Rows from block 7 of the image encoder of a small image captioner, named by matrix and row number. Rows with one number within an expert belong to one neuron, the router's apart. Each number is 128 + 24 x the weight over its row's rms, rounded and kept within 0 to 255. All counts start at 0. Numbers have three digits each.
Before each expert's rows are labels from the 100 images, of 14976, where the router gives the expert most weight on average: "top examples" is what is common among them; "lies over" is the class under the peak. Only what is clearly more common there than usual is listed. The data: cartoon faces.
# router: router (encoder.blocks.7.mlp.router.weight, 8x128, trained with AdamW), inputs 0-63
# up: expert up (encoder.blocks.7.mlp.up, 8x128x128), inputs 0-63
# down: expert down (encoder.blocks.7.mlp.down, 8x128x128, transposed), outputs 0-63

# expert 3
top examples: bald; teal face; winking
lies over: skin
router.3:108102143117115167134159106113169164135125124135137109132101115171123110146120150158132142145145148130148102091104104121155176118111109087107153128115162161095143104124120162121182176104081166
up.0:118117122130119125156142136139116145181114108170103125126138132098061122152116163106090131126132175144091121084105127106173110111167145129129146143120095164154114149123143149133099081147179153
down.0:118122122155116111160116133125139152172194135132159108139126107124127109119092128169125110116152141134115140125129138092086141148134153143146128146115130124167119141175172185134127089080119124
up.1:134116110114129159155115092139100106134133129116142135119140103167107096118145124122138143134154123156168129096153153135108119110144125137128100099085128109073136168115142131158176146119134171
down.1:091115136120148093162150108109109114150118164131105106121136114140113134136125136129147139114101163095149101131138139112137166119102143142131146116115121159156124144111105134120141139138133134
up.2:140119114133143143106116114095128080109134111139142115097134163125116148147129132112111102103117125082126179137123094127163142119160078172143119123145120157138106093139097119173187146106070162
down.2:113182101149132110124106086103126137109141138127135108125155146118079093093148147108108200138145162122174120150167119120119131175140067095135116122170129179104121131102149104155081141145114126
up.3:125126117099117123117084142124138124136144108108172154152139148104082124103110139163134145142145103127119077138100151148109147162097182150212142119105132140115114094148146115102117194131107130
down.3:140158115114134139165122128103139115111128133093119130170102074123116132147156158102169133112132096172196159081103138162160130105151103117171108145125117127175129110127098113139075122078159105
up.4:098132112099133137136127140104105121135097124128152161108163168156127082146114126058076114136149103065122165133151160155175175152119143113126103119123134108081133138144160122152136082125135108
down.4:144113150122111168175121103121130128138147114132130111133164152092135126115130113089135141118139164150149133094129076107119163153093147116123165134174149112138094142090155152149101110146137077
up.5:107128076148167086111096125106116124109145097117124105151122162190137162171152131143099150134127094133127104144144128158123098133112127141157134127082125142155096125133130137167157118100140082
down.5:106120116131119140130159132100146126066108118147104158156140112111170166084093103127131115111164124158113111126141144178129147117100129156142151092096132148085136148103101144153110163148121159
up.6:120126171142148155112125131125126113148096155089134145162139146125116055122103152119150100177129126124130116111126118181192127102108145148130107133097124149144142113129091105184114091089108154
down.6:134138139102104163122090092108147113196114126124141158136107149122138119098115149092126121124147126102120125120132162110150158101146066132108149124149095126118142146138111130083085152106154124
up.7:088109158143139142123141116150147135129120121153159111159115095164143112164143149152093107117119128133118088089167124110097106110148125140129121129126106149079185132134156145110135116098092088
down.7:123053170146089141136110123120131118112134122137153148118169128133140106128119110120146147100171123100130145138166129126082124116113125065124128148139120100067096199136146131140161146159088126
up.8:127156137153092084126149119092123170105093155129148089135144094128180146110119134113179140110099101170133135142160118119100135132105142134126137142161148118092151175176124132126137084143142183
down.8:097101163138155140119096172122131142149106120121155136104095143086124165133137106145153147138110152113190113120081093135102112143121117115092153093125107160099134130126108138130133136141114142
up.9:140135139133139130132114136111101189134103158108125082134123088086145136119113103134112109138075189147156140134134149138128127089134112105159083126132107146154135114145142146122122152136086084
down.9:069162143154153127082111108071139142174150120119127093142145135129145063111135092106139119155126101131127087131085154132139129148124143126183151156087147141152135102113165098115149115111111090
up.10:091191139133158126103151137129101131149162113135167121160125090134097116138147105094114144155098116148129103115134074120113114135092146127160147102077154145127138082137133108182145137149073120
down.10:146153123111142115133134122140149131117119124097139148142121138095141149103182095102118133155152136120155128122134085123118126132143086165144134180100152137165112058098083123096137134145121148
up.11:117169105144134135122149097134068102134096112128108122117150137128119125111128106114126163093143136133136118125148154148126120107093104139084112114141085150132161135127122153139107132141128111
down.11:153156136140126147158122128135112139124153089081117145136121106107137117104122113113096117093138134129106129143141127092133134127134175111116104127117115164062111146121167158085099138143157110
up.12:096117152126135104089141191137115128104167095134124127126114131098121105100123110113151124138164152144132115117156148132114125187112130093114107156102154153116123150114127110161114123117135158
down.12:136114132100118130162175162147135162109104110072129128115143139159158094144164130087149151129151113131106091144133128157077118116124140135154093126161122159121124102104146141119118135111113180
up.13:082123143107142101128165119117134156083110114118123132135135085149128102098111103150184124144096141155128112081148147165100149124120135134132179104110141117069181152134159155144134133111141170
down.13:179120086137115154137147137146129148145130111122115103111115142140122104130132198117106120127104142073156172126066122107116155096128126121133117164129153112076089154089124104168119113156096090
up.14:154098115141198151131105135118085132121149092156127179125122164109126141146121125115123134114095115164117126145140107153152141161115158179140143159125089169113121090122130146121121102142121122
down.14:139149144133127100136105129134122101116135129140112160175164129111136134140068171128147126129174132169145143139101094162110161101165129103146106102116121120119109130123120136135108126108136123
up.15:130135181108123127124135162121185152187131101096118166124138137136131115167125082157137094125086126137179121133146095122127083141126153132140132171134127125143119137134127138128110127138102147
down.15:137101177129137129111108163154106115127145148104135141112136141103143115164112133111134120152114110105107120140119163137111152149103134149085125153098147123128133175163120157105082171116131101
up.16:134137107117144132154160131101107108104147147121123128090120116106110151150157099138138121149150139175081142173145139164146097064128133160123105157129141094147099162104117159102114116144117108
down.16:171077145094107137132121106150092104097064094170082141125124129120070123088126155136107095088147124176158103116147130149101128150142110114109116127102117119115098101142160171147109108135131145
up.17:113106148119126106128115147125114172116156111123155076126131105148104124111140124101121103135091105120157129143135155153154099118157083063159134143148121113107117109169126114143122144148106095
down.17:132100147147091138135103154125141097150139140124088134112096131126154125119132126118144171109114164134157128125095137120109118164122157140153143117110135115171133147175094132081161117096139156
up.18:068131124117112151150108149161124124109143095154147151177109149108107156114162164162131115129163117126117089089089142141105087097105115161170148104122130100105151123115094132120143075107156125
down.18:111134100104097105129160170164149093117126118151153104126183088181117127132167093133140105114119099071116135120128119126129148101130098135103113106151113127137102116087167078123135131090101133
up.19:116146112130128145138111115111164167136157131095099155109133162117147175065157090106120160110115143134156076129126072121129100166108107122098111132129135116158116145118155128137136109131087155
down.19:073133106132137119134185106109126119073103090136155115106114100109132160141137089146081108119147119128133113080106179136171115152102150111114130118107095157129102115091134110114125106133105140
up.20:111131146114106110127174145121129165123096150141067136121137137157173098139113145119124135152139112130147134093132096136122139147103096116155089107112119135135137134151087187140117111184126106
down.20:150136095104125127127125110126104119158146172193082143142137118137127141139134078127102125112173131105095139131166118135103128147063128141131151126110132136149138149160154175146138164086176109
up.21:107156129112086113151118095115127141129179095169131113077149114117116129146175145165131106124134118128101131109101121150122130127171096147104191126168069141131149142163109136105099120081149113
down.21:128083105110105102177141153107136177169143127123151142156153160128158146159133125106111144126163166180121132170121162080133108111109106136142134119150158112137130104107129147153112109108148122
up.22:113094085148135113123138167096151118161140104117130103151127107167107148133150126118123160142112117159142106138103111165149143123057122154183124101135103131155111105129158150172109130155159110
down.22:113152143123138108121113138134115112130164106137100144174092120099092145117112171153164067155144122150045098125110153134142129124157125099158111140158106142122136094137135110140092132122138104

# expert 6
top examples: bald
lies over: backdrop
router.6:108093135162132116150102087130124086141149079135140102165114088125141074154104158162085114115100169138136174126147116095154118148130121115089099153169093138153143124136113130078117091130127134
up.0:140108150085117182107138190096152107150135094143074140122129104104153149131137115124155109150134132149150148204156175122124105140129135140136103132114061138133151125106096151132144100125180083
down.0:129134104141178162101126131091150134179137132138170139135161154100147108121135127113124139113131118098153090134091103113100161113116130162139124184142129167162122071146138172177119148078101160
up.1:087116125152120143132103139095144087171183085178142138101125157144150094157143117143128155117109133132140140132132128136130179099118167089071063157098124123081132137129129114147099128177130112
down.1:107151154127145107150107159133149141147163147115129129112070117092149171127117163151103143135162182160152136122140138105112138137086123102178117128150106126122154113098148157105149113090108121
up.2:157150148161107124084142118156154130151121145163130188126095151128122146119139127133115132116123123099095124109127134100080101085157145113133141115132157143158174130157167123139136106077076149
down.2:127114140133096092150132133113092149135128117119134173126168143162088181098109142127125126128114116090143110138105151136136139103132133142144134094123120143064123079129134119135165150163152082
up.3:137106113139120119147115106099171100156108159104117106138120124104121122117085124138129130121151128145112100112158136144131075143128166122099128124129148136100145118165139125117123082151142079
down.3:162129145114121142102144141159092138091096120108191091148073128150160145121111129146130140144151150130116123127125123121173130153118128165129135115147102108148162128083128102156132118151129136
up.4:105125128150124157141145100086155149120088135140138095126094101117124127098113117142133129134135103098114100130150106148138084098109135106134100143158150085140129119125102121140067069100182100
down.4:127143119114166157106132104182154114108162083114099121133164163091123174148097122103140128141108157118124125136139166140143103150114151137142113130132133123120124114127136122165119092121121115
up.5:159136116132139131165145174155139114150111170164134123161101186159115148096131146121149094127112103152145107106120186132130105174123132086146090118130119101145102113119135121158184152148149120
down.5:160099139130142126161119124101099119097116129119132084091167136128142121130127131127144092106142074119127158113096139113122108152125140092140142123140118118089141144114098138127088089135151113
up.6:137154100110154140125145112086128111106151142121131136121147136116100102118169132138153097148125091047135120152119123144167118170152128147142168123121097123159110173080143181122114123146120148
down.6:145128132122140135138160156120112136113141151174164077082148139141103155082138132114088113113127129098153137076146125135157115161131119157123107141117150106114136070145160134129097132158169150
up.7:100079147095140113123129130122122125163171128148126138140154171156141141132135136106134125099137105155135114162171138093063143104135148141118179142149127144087134154140132082157163106128127112
down.7:139085117114138135157130095166156111101119120158160138124114166119121105150102177114138107160110147144146153160131095137134127120104129155133138115187133124100155145088122094161112138120101124
up.8:119124159132128076125123136104123139161153150143110111117174160103149151071142156106148143127110106105119122108148108165127161123143165129130113107085136131128130082108119131122102149120124157
down.8:178117087112137119096162129106141111145097172157199107151127103123106129111153107137107143163144155118128138105122081126138166135136133144106107140101121120159111138179129137088122128134149154
up.9:127169152103125118170155130162133158114079199122118100118138154116116142145155105111103111113108128083102106166153176101177146105125142095179098134118137126128121161115112165098125112144099164
down.9:114091114168117090101121136105089145147125149172098159135111143137150124144108147131120123161137154079101147098110131120119126166158093132134146116097146148152080135174143130159196142143138126
up.10:150128107094122103140119139148128127127132150140140120101123112151126170202120140071129138153122102106093168133125097105097147153091158169123104146125142119129104127138129148176087133108167086
down.10:123134122177117145123128092127102124126150157141139110138146107116102136173142176108149137121146119139108111155131127171148102110135110100136117115132138117068164153105112154156108124142118130
up.11:122085151127141123106124127108102139118127132177085160129144175112087135153116136122126119134164106156087117097124137117115125182147141081108155125122146124109096140091142120126162098113126091
down.11:151151148136120114107167122110126123157106117109154142157089123165122137121107099089128135095103124110142159125135101161061144141151123160121130145127160123123185124125091073134159093100140130
up.12:152142120146127158087140139125143163065149128143127143112137139096134141104149131116112151164161156116120129082121094121132107127134140167131118153150116041123081148096124130122115094143127085
down.12:106154145113132086121094145136164173099152141135117153163149183133132128120094084134111162104143152137153142156113148135154089153141129119140140143136115142090161207112108114131087120111129094
up.13:083122134151099133097123133127098107136115136128152163121139145125165103150159138141162132146124151140142107130104160126092123125145124127145088170126154103129119113130095139118106103121121163
down.13:129132124138142175098101141137131110087134136120125115123140146067137120153117110127101141144157130094143146141137115146128161164122120165175162158157103107134115084149162092124076103129137101
up.14:091129110150122085139136122118125152138110162143067100140121117142120127168143123135134099135094131149134115104109160117172112136146137167152100135144147160155164090130128115154099171156114166
down.14:137118119143121148096122153112143105123143091142147129108150138122137124118140118121125173131120135158155140141137122105106091102141178115171137115181152074128137126105127132138132084099163145
up.15:140173142130157115135110167154088133140115134141132136152123127134121103150158089111143114107170125123111149145143133119148136111119121142151127109087154140153153167148160098146109116107148134
down.15:117138123139117172129150132142089138115099184112123121122124105076108137151122124112133123110176080157100125115142126125087172153110092124157164121101126120117129105132131113153147143158127178
up.16:106128115157100124110083105179111131140126128180093155121131130106120145112163166104110156175133132170157112129142145175119105147173106106113141119153100143124141136123152125086154115144088112
down.16:099133110142111131100110116133097135120117158176135105156135118125150128081164111148147110129144128122160102179092125141094183092088118114127155142073133122135144108114177121184125175109142088
up.17:106155139127110115112156127114132084126118164096172161106144138132101129154153149108126120136101109124105085137114189157115152142090128133128088160125097114130121125104160144114121120093164129
down.17:170147138133131130095114150098114143138134101102159146139137144148118152144154114135157139083137123159130134071104128125140105125128116073081144166128101119090116090137105098179132095143107115
up.18:118152140169103127121129092147108151128145134145113140122119130124138158098158118126148120133130160167167133132154120119138116174159141159176110140080118102117123121172134111153159102120176153
down.18:165131136103121127119101107132120116125127184156126099070109100172114129120131144117117167102100144150138119160148093101110156101098121149142126132101153176142123191132141143165163118167144108
up.19:138134128113128124152159117163165152103103145165050126137110139123112104142128119104114097113167112143113137156110132140107120139169160136118150122143125128128118151167096151111107104131126128
down.19:132141140125129147090149122069151131159116169131108124120113115102106112148112072110162106136136157120100125131161142106151125133127118098137151175146146143124092178116096121105088127139147213
up.20:081121100133156118104128130153110076142109139143143085130138132106143147131145129156189150115164126113086150129124133106152139103156124066106138119148100083138086112136145175126116119154078150
down.20:115144094104132140128128165148138186123139127128121150119147140164122135116096123103095110164159125150167116134130110134185152132132124155139123131151094172146131152149149190132086117160151148
up.21:137135096140114153110090132128131142100157117153152124076141108144107119116105115096130084152096138092150139070152168117109144143149146136143141140135170099086142136102089091098135165084162096
down.21:126058124138133079127126071144133142146138173144107146126159150122096122122107074133143108134101150112137133094132125118130114142133079165122150154150150182143096172144080151114133153130105121
up.22:121117176113132132131119129095116122113121132105072084120153136123097135099091133125140115143123131106142138160126127117139110088123179134103137096141095105096103132110132122149171109118107150
down.22:152171097152127116150151128120100115116078128174141111150115141160121097130072083067116147123134160149128131147141139164123160134151124120131114133108145119126185152137114106161159121135145130

# expert 1
top examples: green face; bald
lies over: skin
router.1:139109096081133073174149128138107146100147131093103136140119134114121137135140137112100141128132101186134100165185081168144114142132132138123133102124091109109162121084135138133127151099140131
up.0:102155129140116100161141082120138128117096154121154117098100142142105158092127110064116163147125146147076162100136131102145152082115156137086131089110121137153148080112120110149132132134149145
down.0:128143145108151119109163151116161185143121142082117112108106135140086155112144176137160101127169151133126132139115140110165091151125125138142165136119101088166133139119105127155127137137115092
up.1:151118141141082109155067121105113140164151145173108116083090131133177144126113125138137135182088128127148158129114121136136133143180151134124137151109145155134128115147154102161097109183112152
down.1:126144116089131130144135146119168095098124127131136164168131092133112124126123126167113129112136148163143130102124133132160144134102142110131126154085166130154159070094094102144153155115119162
up.2:082148084123123100159135141129112092129153111125140102108138170103125108087137120125122104078154126151149150132129129119139136143112134158137159136097095137110166123113162096105136171157126146
down.2:147126079117146124156123128173139111122150137136133122111115113095101092138139107148130140130105119140166135130119085189109113123066151138124120134160182082100072142156117133145129112110123131
up.3:143188114142127104160138134108117149205144078162120166112160131154157125122100079123112135159135104108112148142150092133159127143115065163126123129127133108130145101090159125091100137120119104
down.3:150147110109115140148131112145137133091131115134095145166088159123104119129125144144104150139152166143140120156107139102114137081144157075110141134164121129157143170128107118117104186095109108
up.4:156148115101125123101114098143153148092127135146132129131171143147109128102159147124129116130126144137112147138154161098117108148146172108142130102171081154112149160130123153136100132133090150
down.4:159119086100147102105104122123167144152124110048103143141143124125128136165116168123120135119142100114115090118146166127140145094154126129162160161147119125112166130108156170134140093147135099
up.5:106108144099128133143169093139149131130130118134073113126129117118108156111160151128169146136128117151139135079133128145095098122154095146129134127116068113110122117131135179106142134105148141
down.5:143125120118124121126120148129151120115110100194131123132114140149103136117136118121152148124112161160167125098115181159123087100129115094079142112156131180133128167144120125153101147133118117
up.6:110172131168121142144099076141086169118134134141161118151131133162106082095135118117108104121127120141095141129138106155091161104092142143108134102139167130098129142111113127081171127126122129
down.6:130148100106081143088177121152136170097117135125113107112119144134110178136136119107142104118137141140099118126118138123118094122128139086096104083118100135156156084111133132159096167084114141
up.7:075095116113140144090194148122094134174145125112096104157122113127121118106119113068116094123108139166127171110116137092130109151124141137129140178145156135117094162125089102091120145129120100
down.7:125150163112119104095120100097135131131141116103115117149084153127131149086162104118105079133101135131149141083151110113118116160137137123149096153150139173138059123140117157154096144126092133
up.8:111153127135160146124135139125102158144172164107119105155076084129135119119146100104162108143110126138113140125152116069172142101163129099140156100121141134148149172104091141114132107095152115
down.8:123105099136100133175103148120174107155147052142125124138149169097124135134160097171087130101179130089129141127156142151078105096130111154103111113149124072130106117110129135150136109115095130
up.9:125110165151134197089127132080143193118109120115181115120114133116123140102144134121093138106156116101107113100135158112103119134100117140104153101149104111142110103104167119082117161124155097
down.9:133160124139142187122108163076096140118146114139097112068115098163136097110070125155135124158121133138129142113140108176114113104150145101118138137141092158121144109157148136128094138104111135
up.10:133138100091114148149123161152167077140136142126146149104096128124101118110129106083095086142117121164091095126122133120150110139086132147094210133136141097145153095183119109093093166142111112
down.10:181137122128130104134072155135130116163185147118128173146121098104150112125138149137127130114143158169136151107151146135141139132090070152142117123089141112152121153160099125149105142147155100
up.11:103157108122119098103092098125166098123124118131106144134126093113143138140165114098078087101151110143129100127138123119122140149127138104128140090134135111122110117152152143156124132127219159
down.11:130182127150141142128136150145118124109103148146131163177088134107140115155142091108134121150149111115123118191137103081138116110112114124115124119157105114109166108172130120107124127131133159
up.12:105123158125123140109108120113119181114167115149128147117147133106097133146142137119181157141116118110119119099077137117113105122089080157113146155124162098151135123069099128099134143099138192
down.12:123150136102156120115119149094116121143105141101106112118149087093108139113179135117119120161118089119144130115118151127079110110162132083076118137107144140142084170121177110156180104131124146
up.13:087130188126107146167107125098166113119110173127147101150063098092140113081134125124088166120139168159165112126157111114142123098112095130150138152138118153144126123126167130161138159137134101
down.13:097142119101116163121144119194154154098186083116133127140109139136133089131137113150078105151166123131129151110132130187138127136090135137154083142140122166143139128171122127111126110135109107
up.14:121094126049133139106110133132148102108111145189114140120130152128133124156083139144162129171125121127165098153117105139129090079151103116158127122138128121129136145118120094128093106081103143
down.14:074129128137172099159120118145101127087136103127131144080130121151108088117122143132121116178091130167162086108131128141116158100122112147078142088114071116113105105175109142136133158126127121
up.15:129167162089115154090120109109104108139129116162155114184122138147136187120089115123126169123108113122142115132127179138158115128146153126136109140129122070158135072119157146080147129158122122
down.15:130095129140118122132113132167123074120112108093115080098120122143120070138152110084160129153138204152158150116149147125112094188118119121115119107152124156127146132117130086123120104124133112
up.16:097120138134066133131086136105120130102134120100129136133112114121126121134126113120136154142131132076156146093066140139147145114109146122136093101108156126137151146127147116101114125114127096
down.16:122089151129115106124100139110191135159090105112160114107183160079072092129138183095150141116145106148113126124148143120136133142121137118164103174167099131116109149131157128084129116143097149
up.17:133132138149085094151131094168153130166131147143135132104161127152125157125113096133114148130126087184139083113152099166152136148114103124133123152129077132142122097142101131160126147096116110
down.17:145075119156120160175151089149125156112116135126085130152140117139188160135136161122092152105116178064123137137107125138098121127139110096136120135128140130121147141110122116117091115104084073
up.18:132141118115146159090154132142091119149079079119142142148134141149167129114088127094159163126110150127147086143157109131107152103156104113130109169089162088129168138125152148133114156126165149
down.18:104115147090163146116089123106163101060114124141146147157138131138133150121140130107094134156113141150129122146126130123131133144107134104133175099102130125133141093155119105150160100111126095
up.19:133114080114119143086087105135133086129138129146154153103135150125125136092165145139143125110153132158107096109093142170117127086174111093127117167156121152139156123120126144147117143118119145
down.19:097063151118124181106148113096068081090141132110146117156113096132173144165133158119110121138120117124121131140150133134114115110124089182124116098113138118157150151166163119097141113086158095
up.20:148104118127115152174104191081113117116105147140137087148069138166133131168165158139096088155107123149141078126131112111165128120115135144140123135078139109128080116168118145133136128134095121
down.20:163145133122155102127109125160158134136152140078108148127120135127112158112134067158124126107165118137123118148117129148107135160115084159162129182149148114140156133115097134170043150184141128
up.21:097129078114144156086154111106130184145084137115110114121115108105135139135065155115158126118141154169105090128139128140092084152129167107117104168139141114137135144153110103137111125136115135
down.21:157135122122148126137133118115145125098101103166114115154178136154087135077116117148085098152128125125129086148180122136122125142119149150162129097116104100126089095124123117121091140103186176
up.22:083133146123134118109164102126104091100115125146137100118127125138128134112147142181149136107185136114115162123138107138152126128093116114111101097131120145117171137166142143074166150160136144
down.22:128127142170102132104098126106121169147091122091146136095121130164120153140110127141101108153102145128154126072130139134078126180123163138091100127138116087113170134114165091130108098096102162

# expert 2
top examples: short hair
lies over: clothes
router.2:114114083100168166110098111131098142119114099099108128140111166138146099161098140107158143141086109132153110130141141135130109122091137150132124113144179119121096121114165118111111100171136165
up.0:135158116138145137147134145103103118146140113068105125144138146141137112126164154146143134131137181124142157103144161113168156157141119107151156125116081149118084113132128152096131115097114136
down.0:199127126094111152108128086105109110137117140130095115145162100127101143098145127131140119127142138107110166134128138153129098169124152125149087132140086170161116182132131095101139112146161102
up.1:144072144160149112137168146102175112137138122089153138128185107133113123127173130130127116111149147104149128132178163136151185149133174134146122094121152102153123173171121158138116157134150135
down.1:141105122151122099118118094134111148130088104110138121100137118112161141118085186086160142100155087133136074136123159134133130174130170133084127129141132159110140122060120127136115121125144143
up.2:138128117134110097097167116172117107105136113104157145108170117160118125152136101121105160159118109067181126106147115110110159134119118140145106096160168145147110153129172088126146107094111150
down.2:123138144139133130119171099126115166160116141143129110133132154120143116118096171141161130112133152120107100165096082144115125101116128109170140095107156091148145112140071114124141164106126147
up.3:114156109084131129128165114122098123142124139119105071097127113146109108088121115125107145111157115105155102138110183127119142118136103131151145157107147142130125169128147123123158156092166142
down.3:122105173131124156144125085112145093122149151174120133125111095102163136083140202131099126128131106091128159096136132117099108101064107091117167076124116156117163143124126131132125121140131106
up.4:154112117133140084129149156097160091168122095131126114114097127084123118154159137162140161141134087156092139098085084115161181168140161137125181137129102131137136141141134102145092119099139107
down.4:137113139092146126176135151141117108177107124076155124132159116114142147118202124125097112138105126116155125127157122080128139172107100135130110164109123150151118113138119134133111128137147102
up.5:115143065104172131093134175148130126137147090134131148163106140132168114135122164144101132136171108125183134100137096151126119127101156134140119101143163125089134152151152146162101158119121121
down.5:115111145076202176125142118127137118117117110145147153098156138137173113126095135096132128180128168136150082160128085169153126163135150123156127107142131110109104107111135140149112114121125111
up.6:162087120154139119110143101129087096155119159152114128128136108162143150147115075159108097113114109121132154088117130119147145096115108192160133067166139155144107119079115135124126138144132129
down.6:101155182111115128164120114110122198110110117144139118165119111133128106118117126126123173163088164121103114140138085118125133151112115096114163156118140117108122133119147126120116134151141116
up.7:102138106170137161118109135102143130069141118127137099144116162113140161144171134074153115112136152117117172141066160166151131116127148078171129139128119105120097148149132116121148131110119128
down.7:110116123155112100167167106117106126120106106104105143120093161117161139100099116163114122129123148127077112147111132101155127134128109074122141113112066114166129110114083114195151134154112167
up.8:114103121120136116135144160110111135097168140127156137134124163189169157122123133137173166111101102165173142146109113163134093135158145145106112170156140105118129084165149145121134164136129069
down.8:145108155139112145113124127113124103107095119153159125141139133102124123115133159138155141153153126129148147122138199141120144124108107077128148089169161101123109135103137154165179118108152125
up.9:138096142081101141116117079101139096097103121115120123111136125150084121155136085114112143144136089127093126152144168146143122142111124136139114116101080084107144097139138121136157170123164108
down.9:104065159128126142128125165126151110174179151147119142156125093095115119176170080106102129126126130145122093157151101134120100137153145094134107128112127155120123134131137125142117147129140096
up.10:143132157129129127137161109144119111105105132140157114126147133148167122128114140123093147121130123104183151125158148141129155103086102136160148112168190087129153149116102079142142106170125143
down.10:113129138121118112093150121130105151108128136114183142126115168183158114124121142134155156142139166118133123161153111140114167126115128115132116100181119144099130097102114103161121123107166138
up.11:134081153155122143136150116155118108136141117152141131119107135168139133131121087120113103077135101136194148095130093131104123109138126117125130136094154125120116109165112152114142171172106098
down.11:140127094120147157152114094094152119127112116106153187097140141109153112138132163147155088129085115122096102130067112106126128100109156132088146125165128116105132154135143115124118130110128135
up.12:138155112095123127121100142118155117151146151172074180140140127156164153130122160131130127155118157096142077096143123137132086102139114137150075150127085132121162135114104099102132120098081124
down.12:136104114115156173114102149107125087119095152117150107161081149129103103120120109124074142143115092139126084124104161114084156121177129125161169133117122126099117116159167166119111130165115143
up.13:096109109109160156171145162140180118132132106077105127130169109076087094108113151143119125150150156145158130144120141089166086109139124116107119104136142109127139128092133132145160122149092140
down.13:092157140123110110090152128120147118139116080127189146144141128157140104135091126164133135119161120143146136093143136112135114103092122120138066103078191150144089114133102191132110151138143112
up.14:135080075156120103150109122150135092135144094112152123098132174137140119112137158132189133108140106158135108146147113082140072150136139143133107129177139132190125123113108081115189126137139132
down.14:123164140132136112144081136121109125137160133154113103105102093160085126141144094160121137117139145133088149164113118100109129144084120166131164134125102158113144152153126134087159134138129192
up.15:164111089088131094115097142069151135117105153118116144152129164124152130147124138092135112170110118143068126165124113170139129132148111087153124128160110128110137134126141135109130132094134084
down.15:149154114148165130090120147090118102167169099184144135136127109142121108102123140097181146100131157140115142155104146157156128112124128136133132112123172152096114101107093140151115121135139133
up.16:113114110081168137135155099104152131107129149151113113154128129131112128142092145116127162105159123101116142103138114169126142151137089163122147135094113097118112139150078151100154153094159113
down.16:091129145152150121105127138136072110097144106170068113103123127156097168121126108147150101149136090156141126101125180157124142101158149115108157094087147092108115128171120119128111142135161095
up.17:138113130124153133127120152125142125127134125086173128137108134115129170117152171170077143129106099133107113109108130112119147109187109111106141100165163145132111120125078110100119149116124111
down.17:145144155121125090130120092132117102121139138126132135099169182083111133151097102123157129165123149137119096122120106111074106146139125156132138115069113163111139154112112126128193107150169154
up.18:126134154138133128166134108116157119120081130126110154125141150165095117110095105130119137134089129128124191121103175152139129129099104165120145150140137088093108120107144159144113123146062150
down.18:087107138142146111173095125129134128125167121070138147140102127143122107113175133157142123120154140098145143147137140121157199126126130131115132067129106126091112129154100138110128113108156122
up.19:128117128140112111135148168129123131149160149125109184161098117125129123068101117158131145119153126150148108136169125140136126063118147155131087138089100085116120157139112139133089139136095125
down.19:108163117134142120128163117144125145143094144128138138176124145117147107118088140120096129100127111133115093095148122157128109123129080148118067127099147121131094133120151170132094095127129112
up.20:122138122136171147145082116155131125140141188108124144071139127123120130153126127173121143102103074108134084082147134127140134098132133141151136167134072138106118164134123119157120138105191112
down.20:143115113099147116067118131127128105138147123111121168160128114134152138182145165150108134153119091079137131131144130116127147103185089116129149134143096156105093131144077184107127126130141091
up.21:120118141140112123116148127160113121192081146118136163074167124171168120140134118118112148116110116156132143132119130083125112124140151085129111121134152099140136101149147136130105126133111103
down.21:118105099128136123119062139152126138112115094148126102110164130121127137121090177153121124116149138135153120141106134129137152054134111130145115151142170119151148137125096093105157099130169161
up.22:112103129113131125141145123131154119143141139124136080142091156163115129075108124123120153160122140116125096112085118132118097157137086169117144109101155107119095115107075161138182139113114103
down.22:116135174078117113155132135145088099165102112142102092156155127153119130137111112140127100164056122163147159106172110147123114081143143132133111129133189134137138177148121153132111112114144173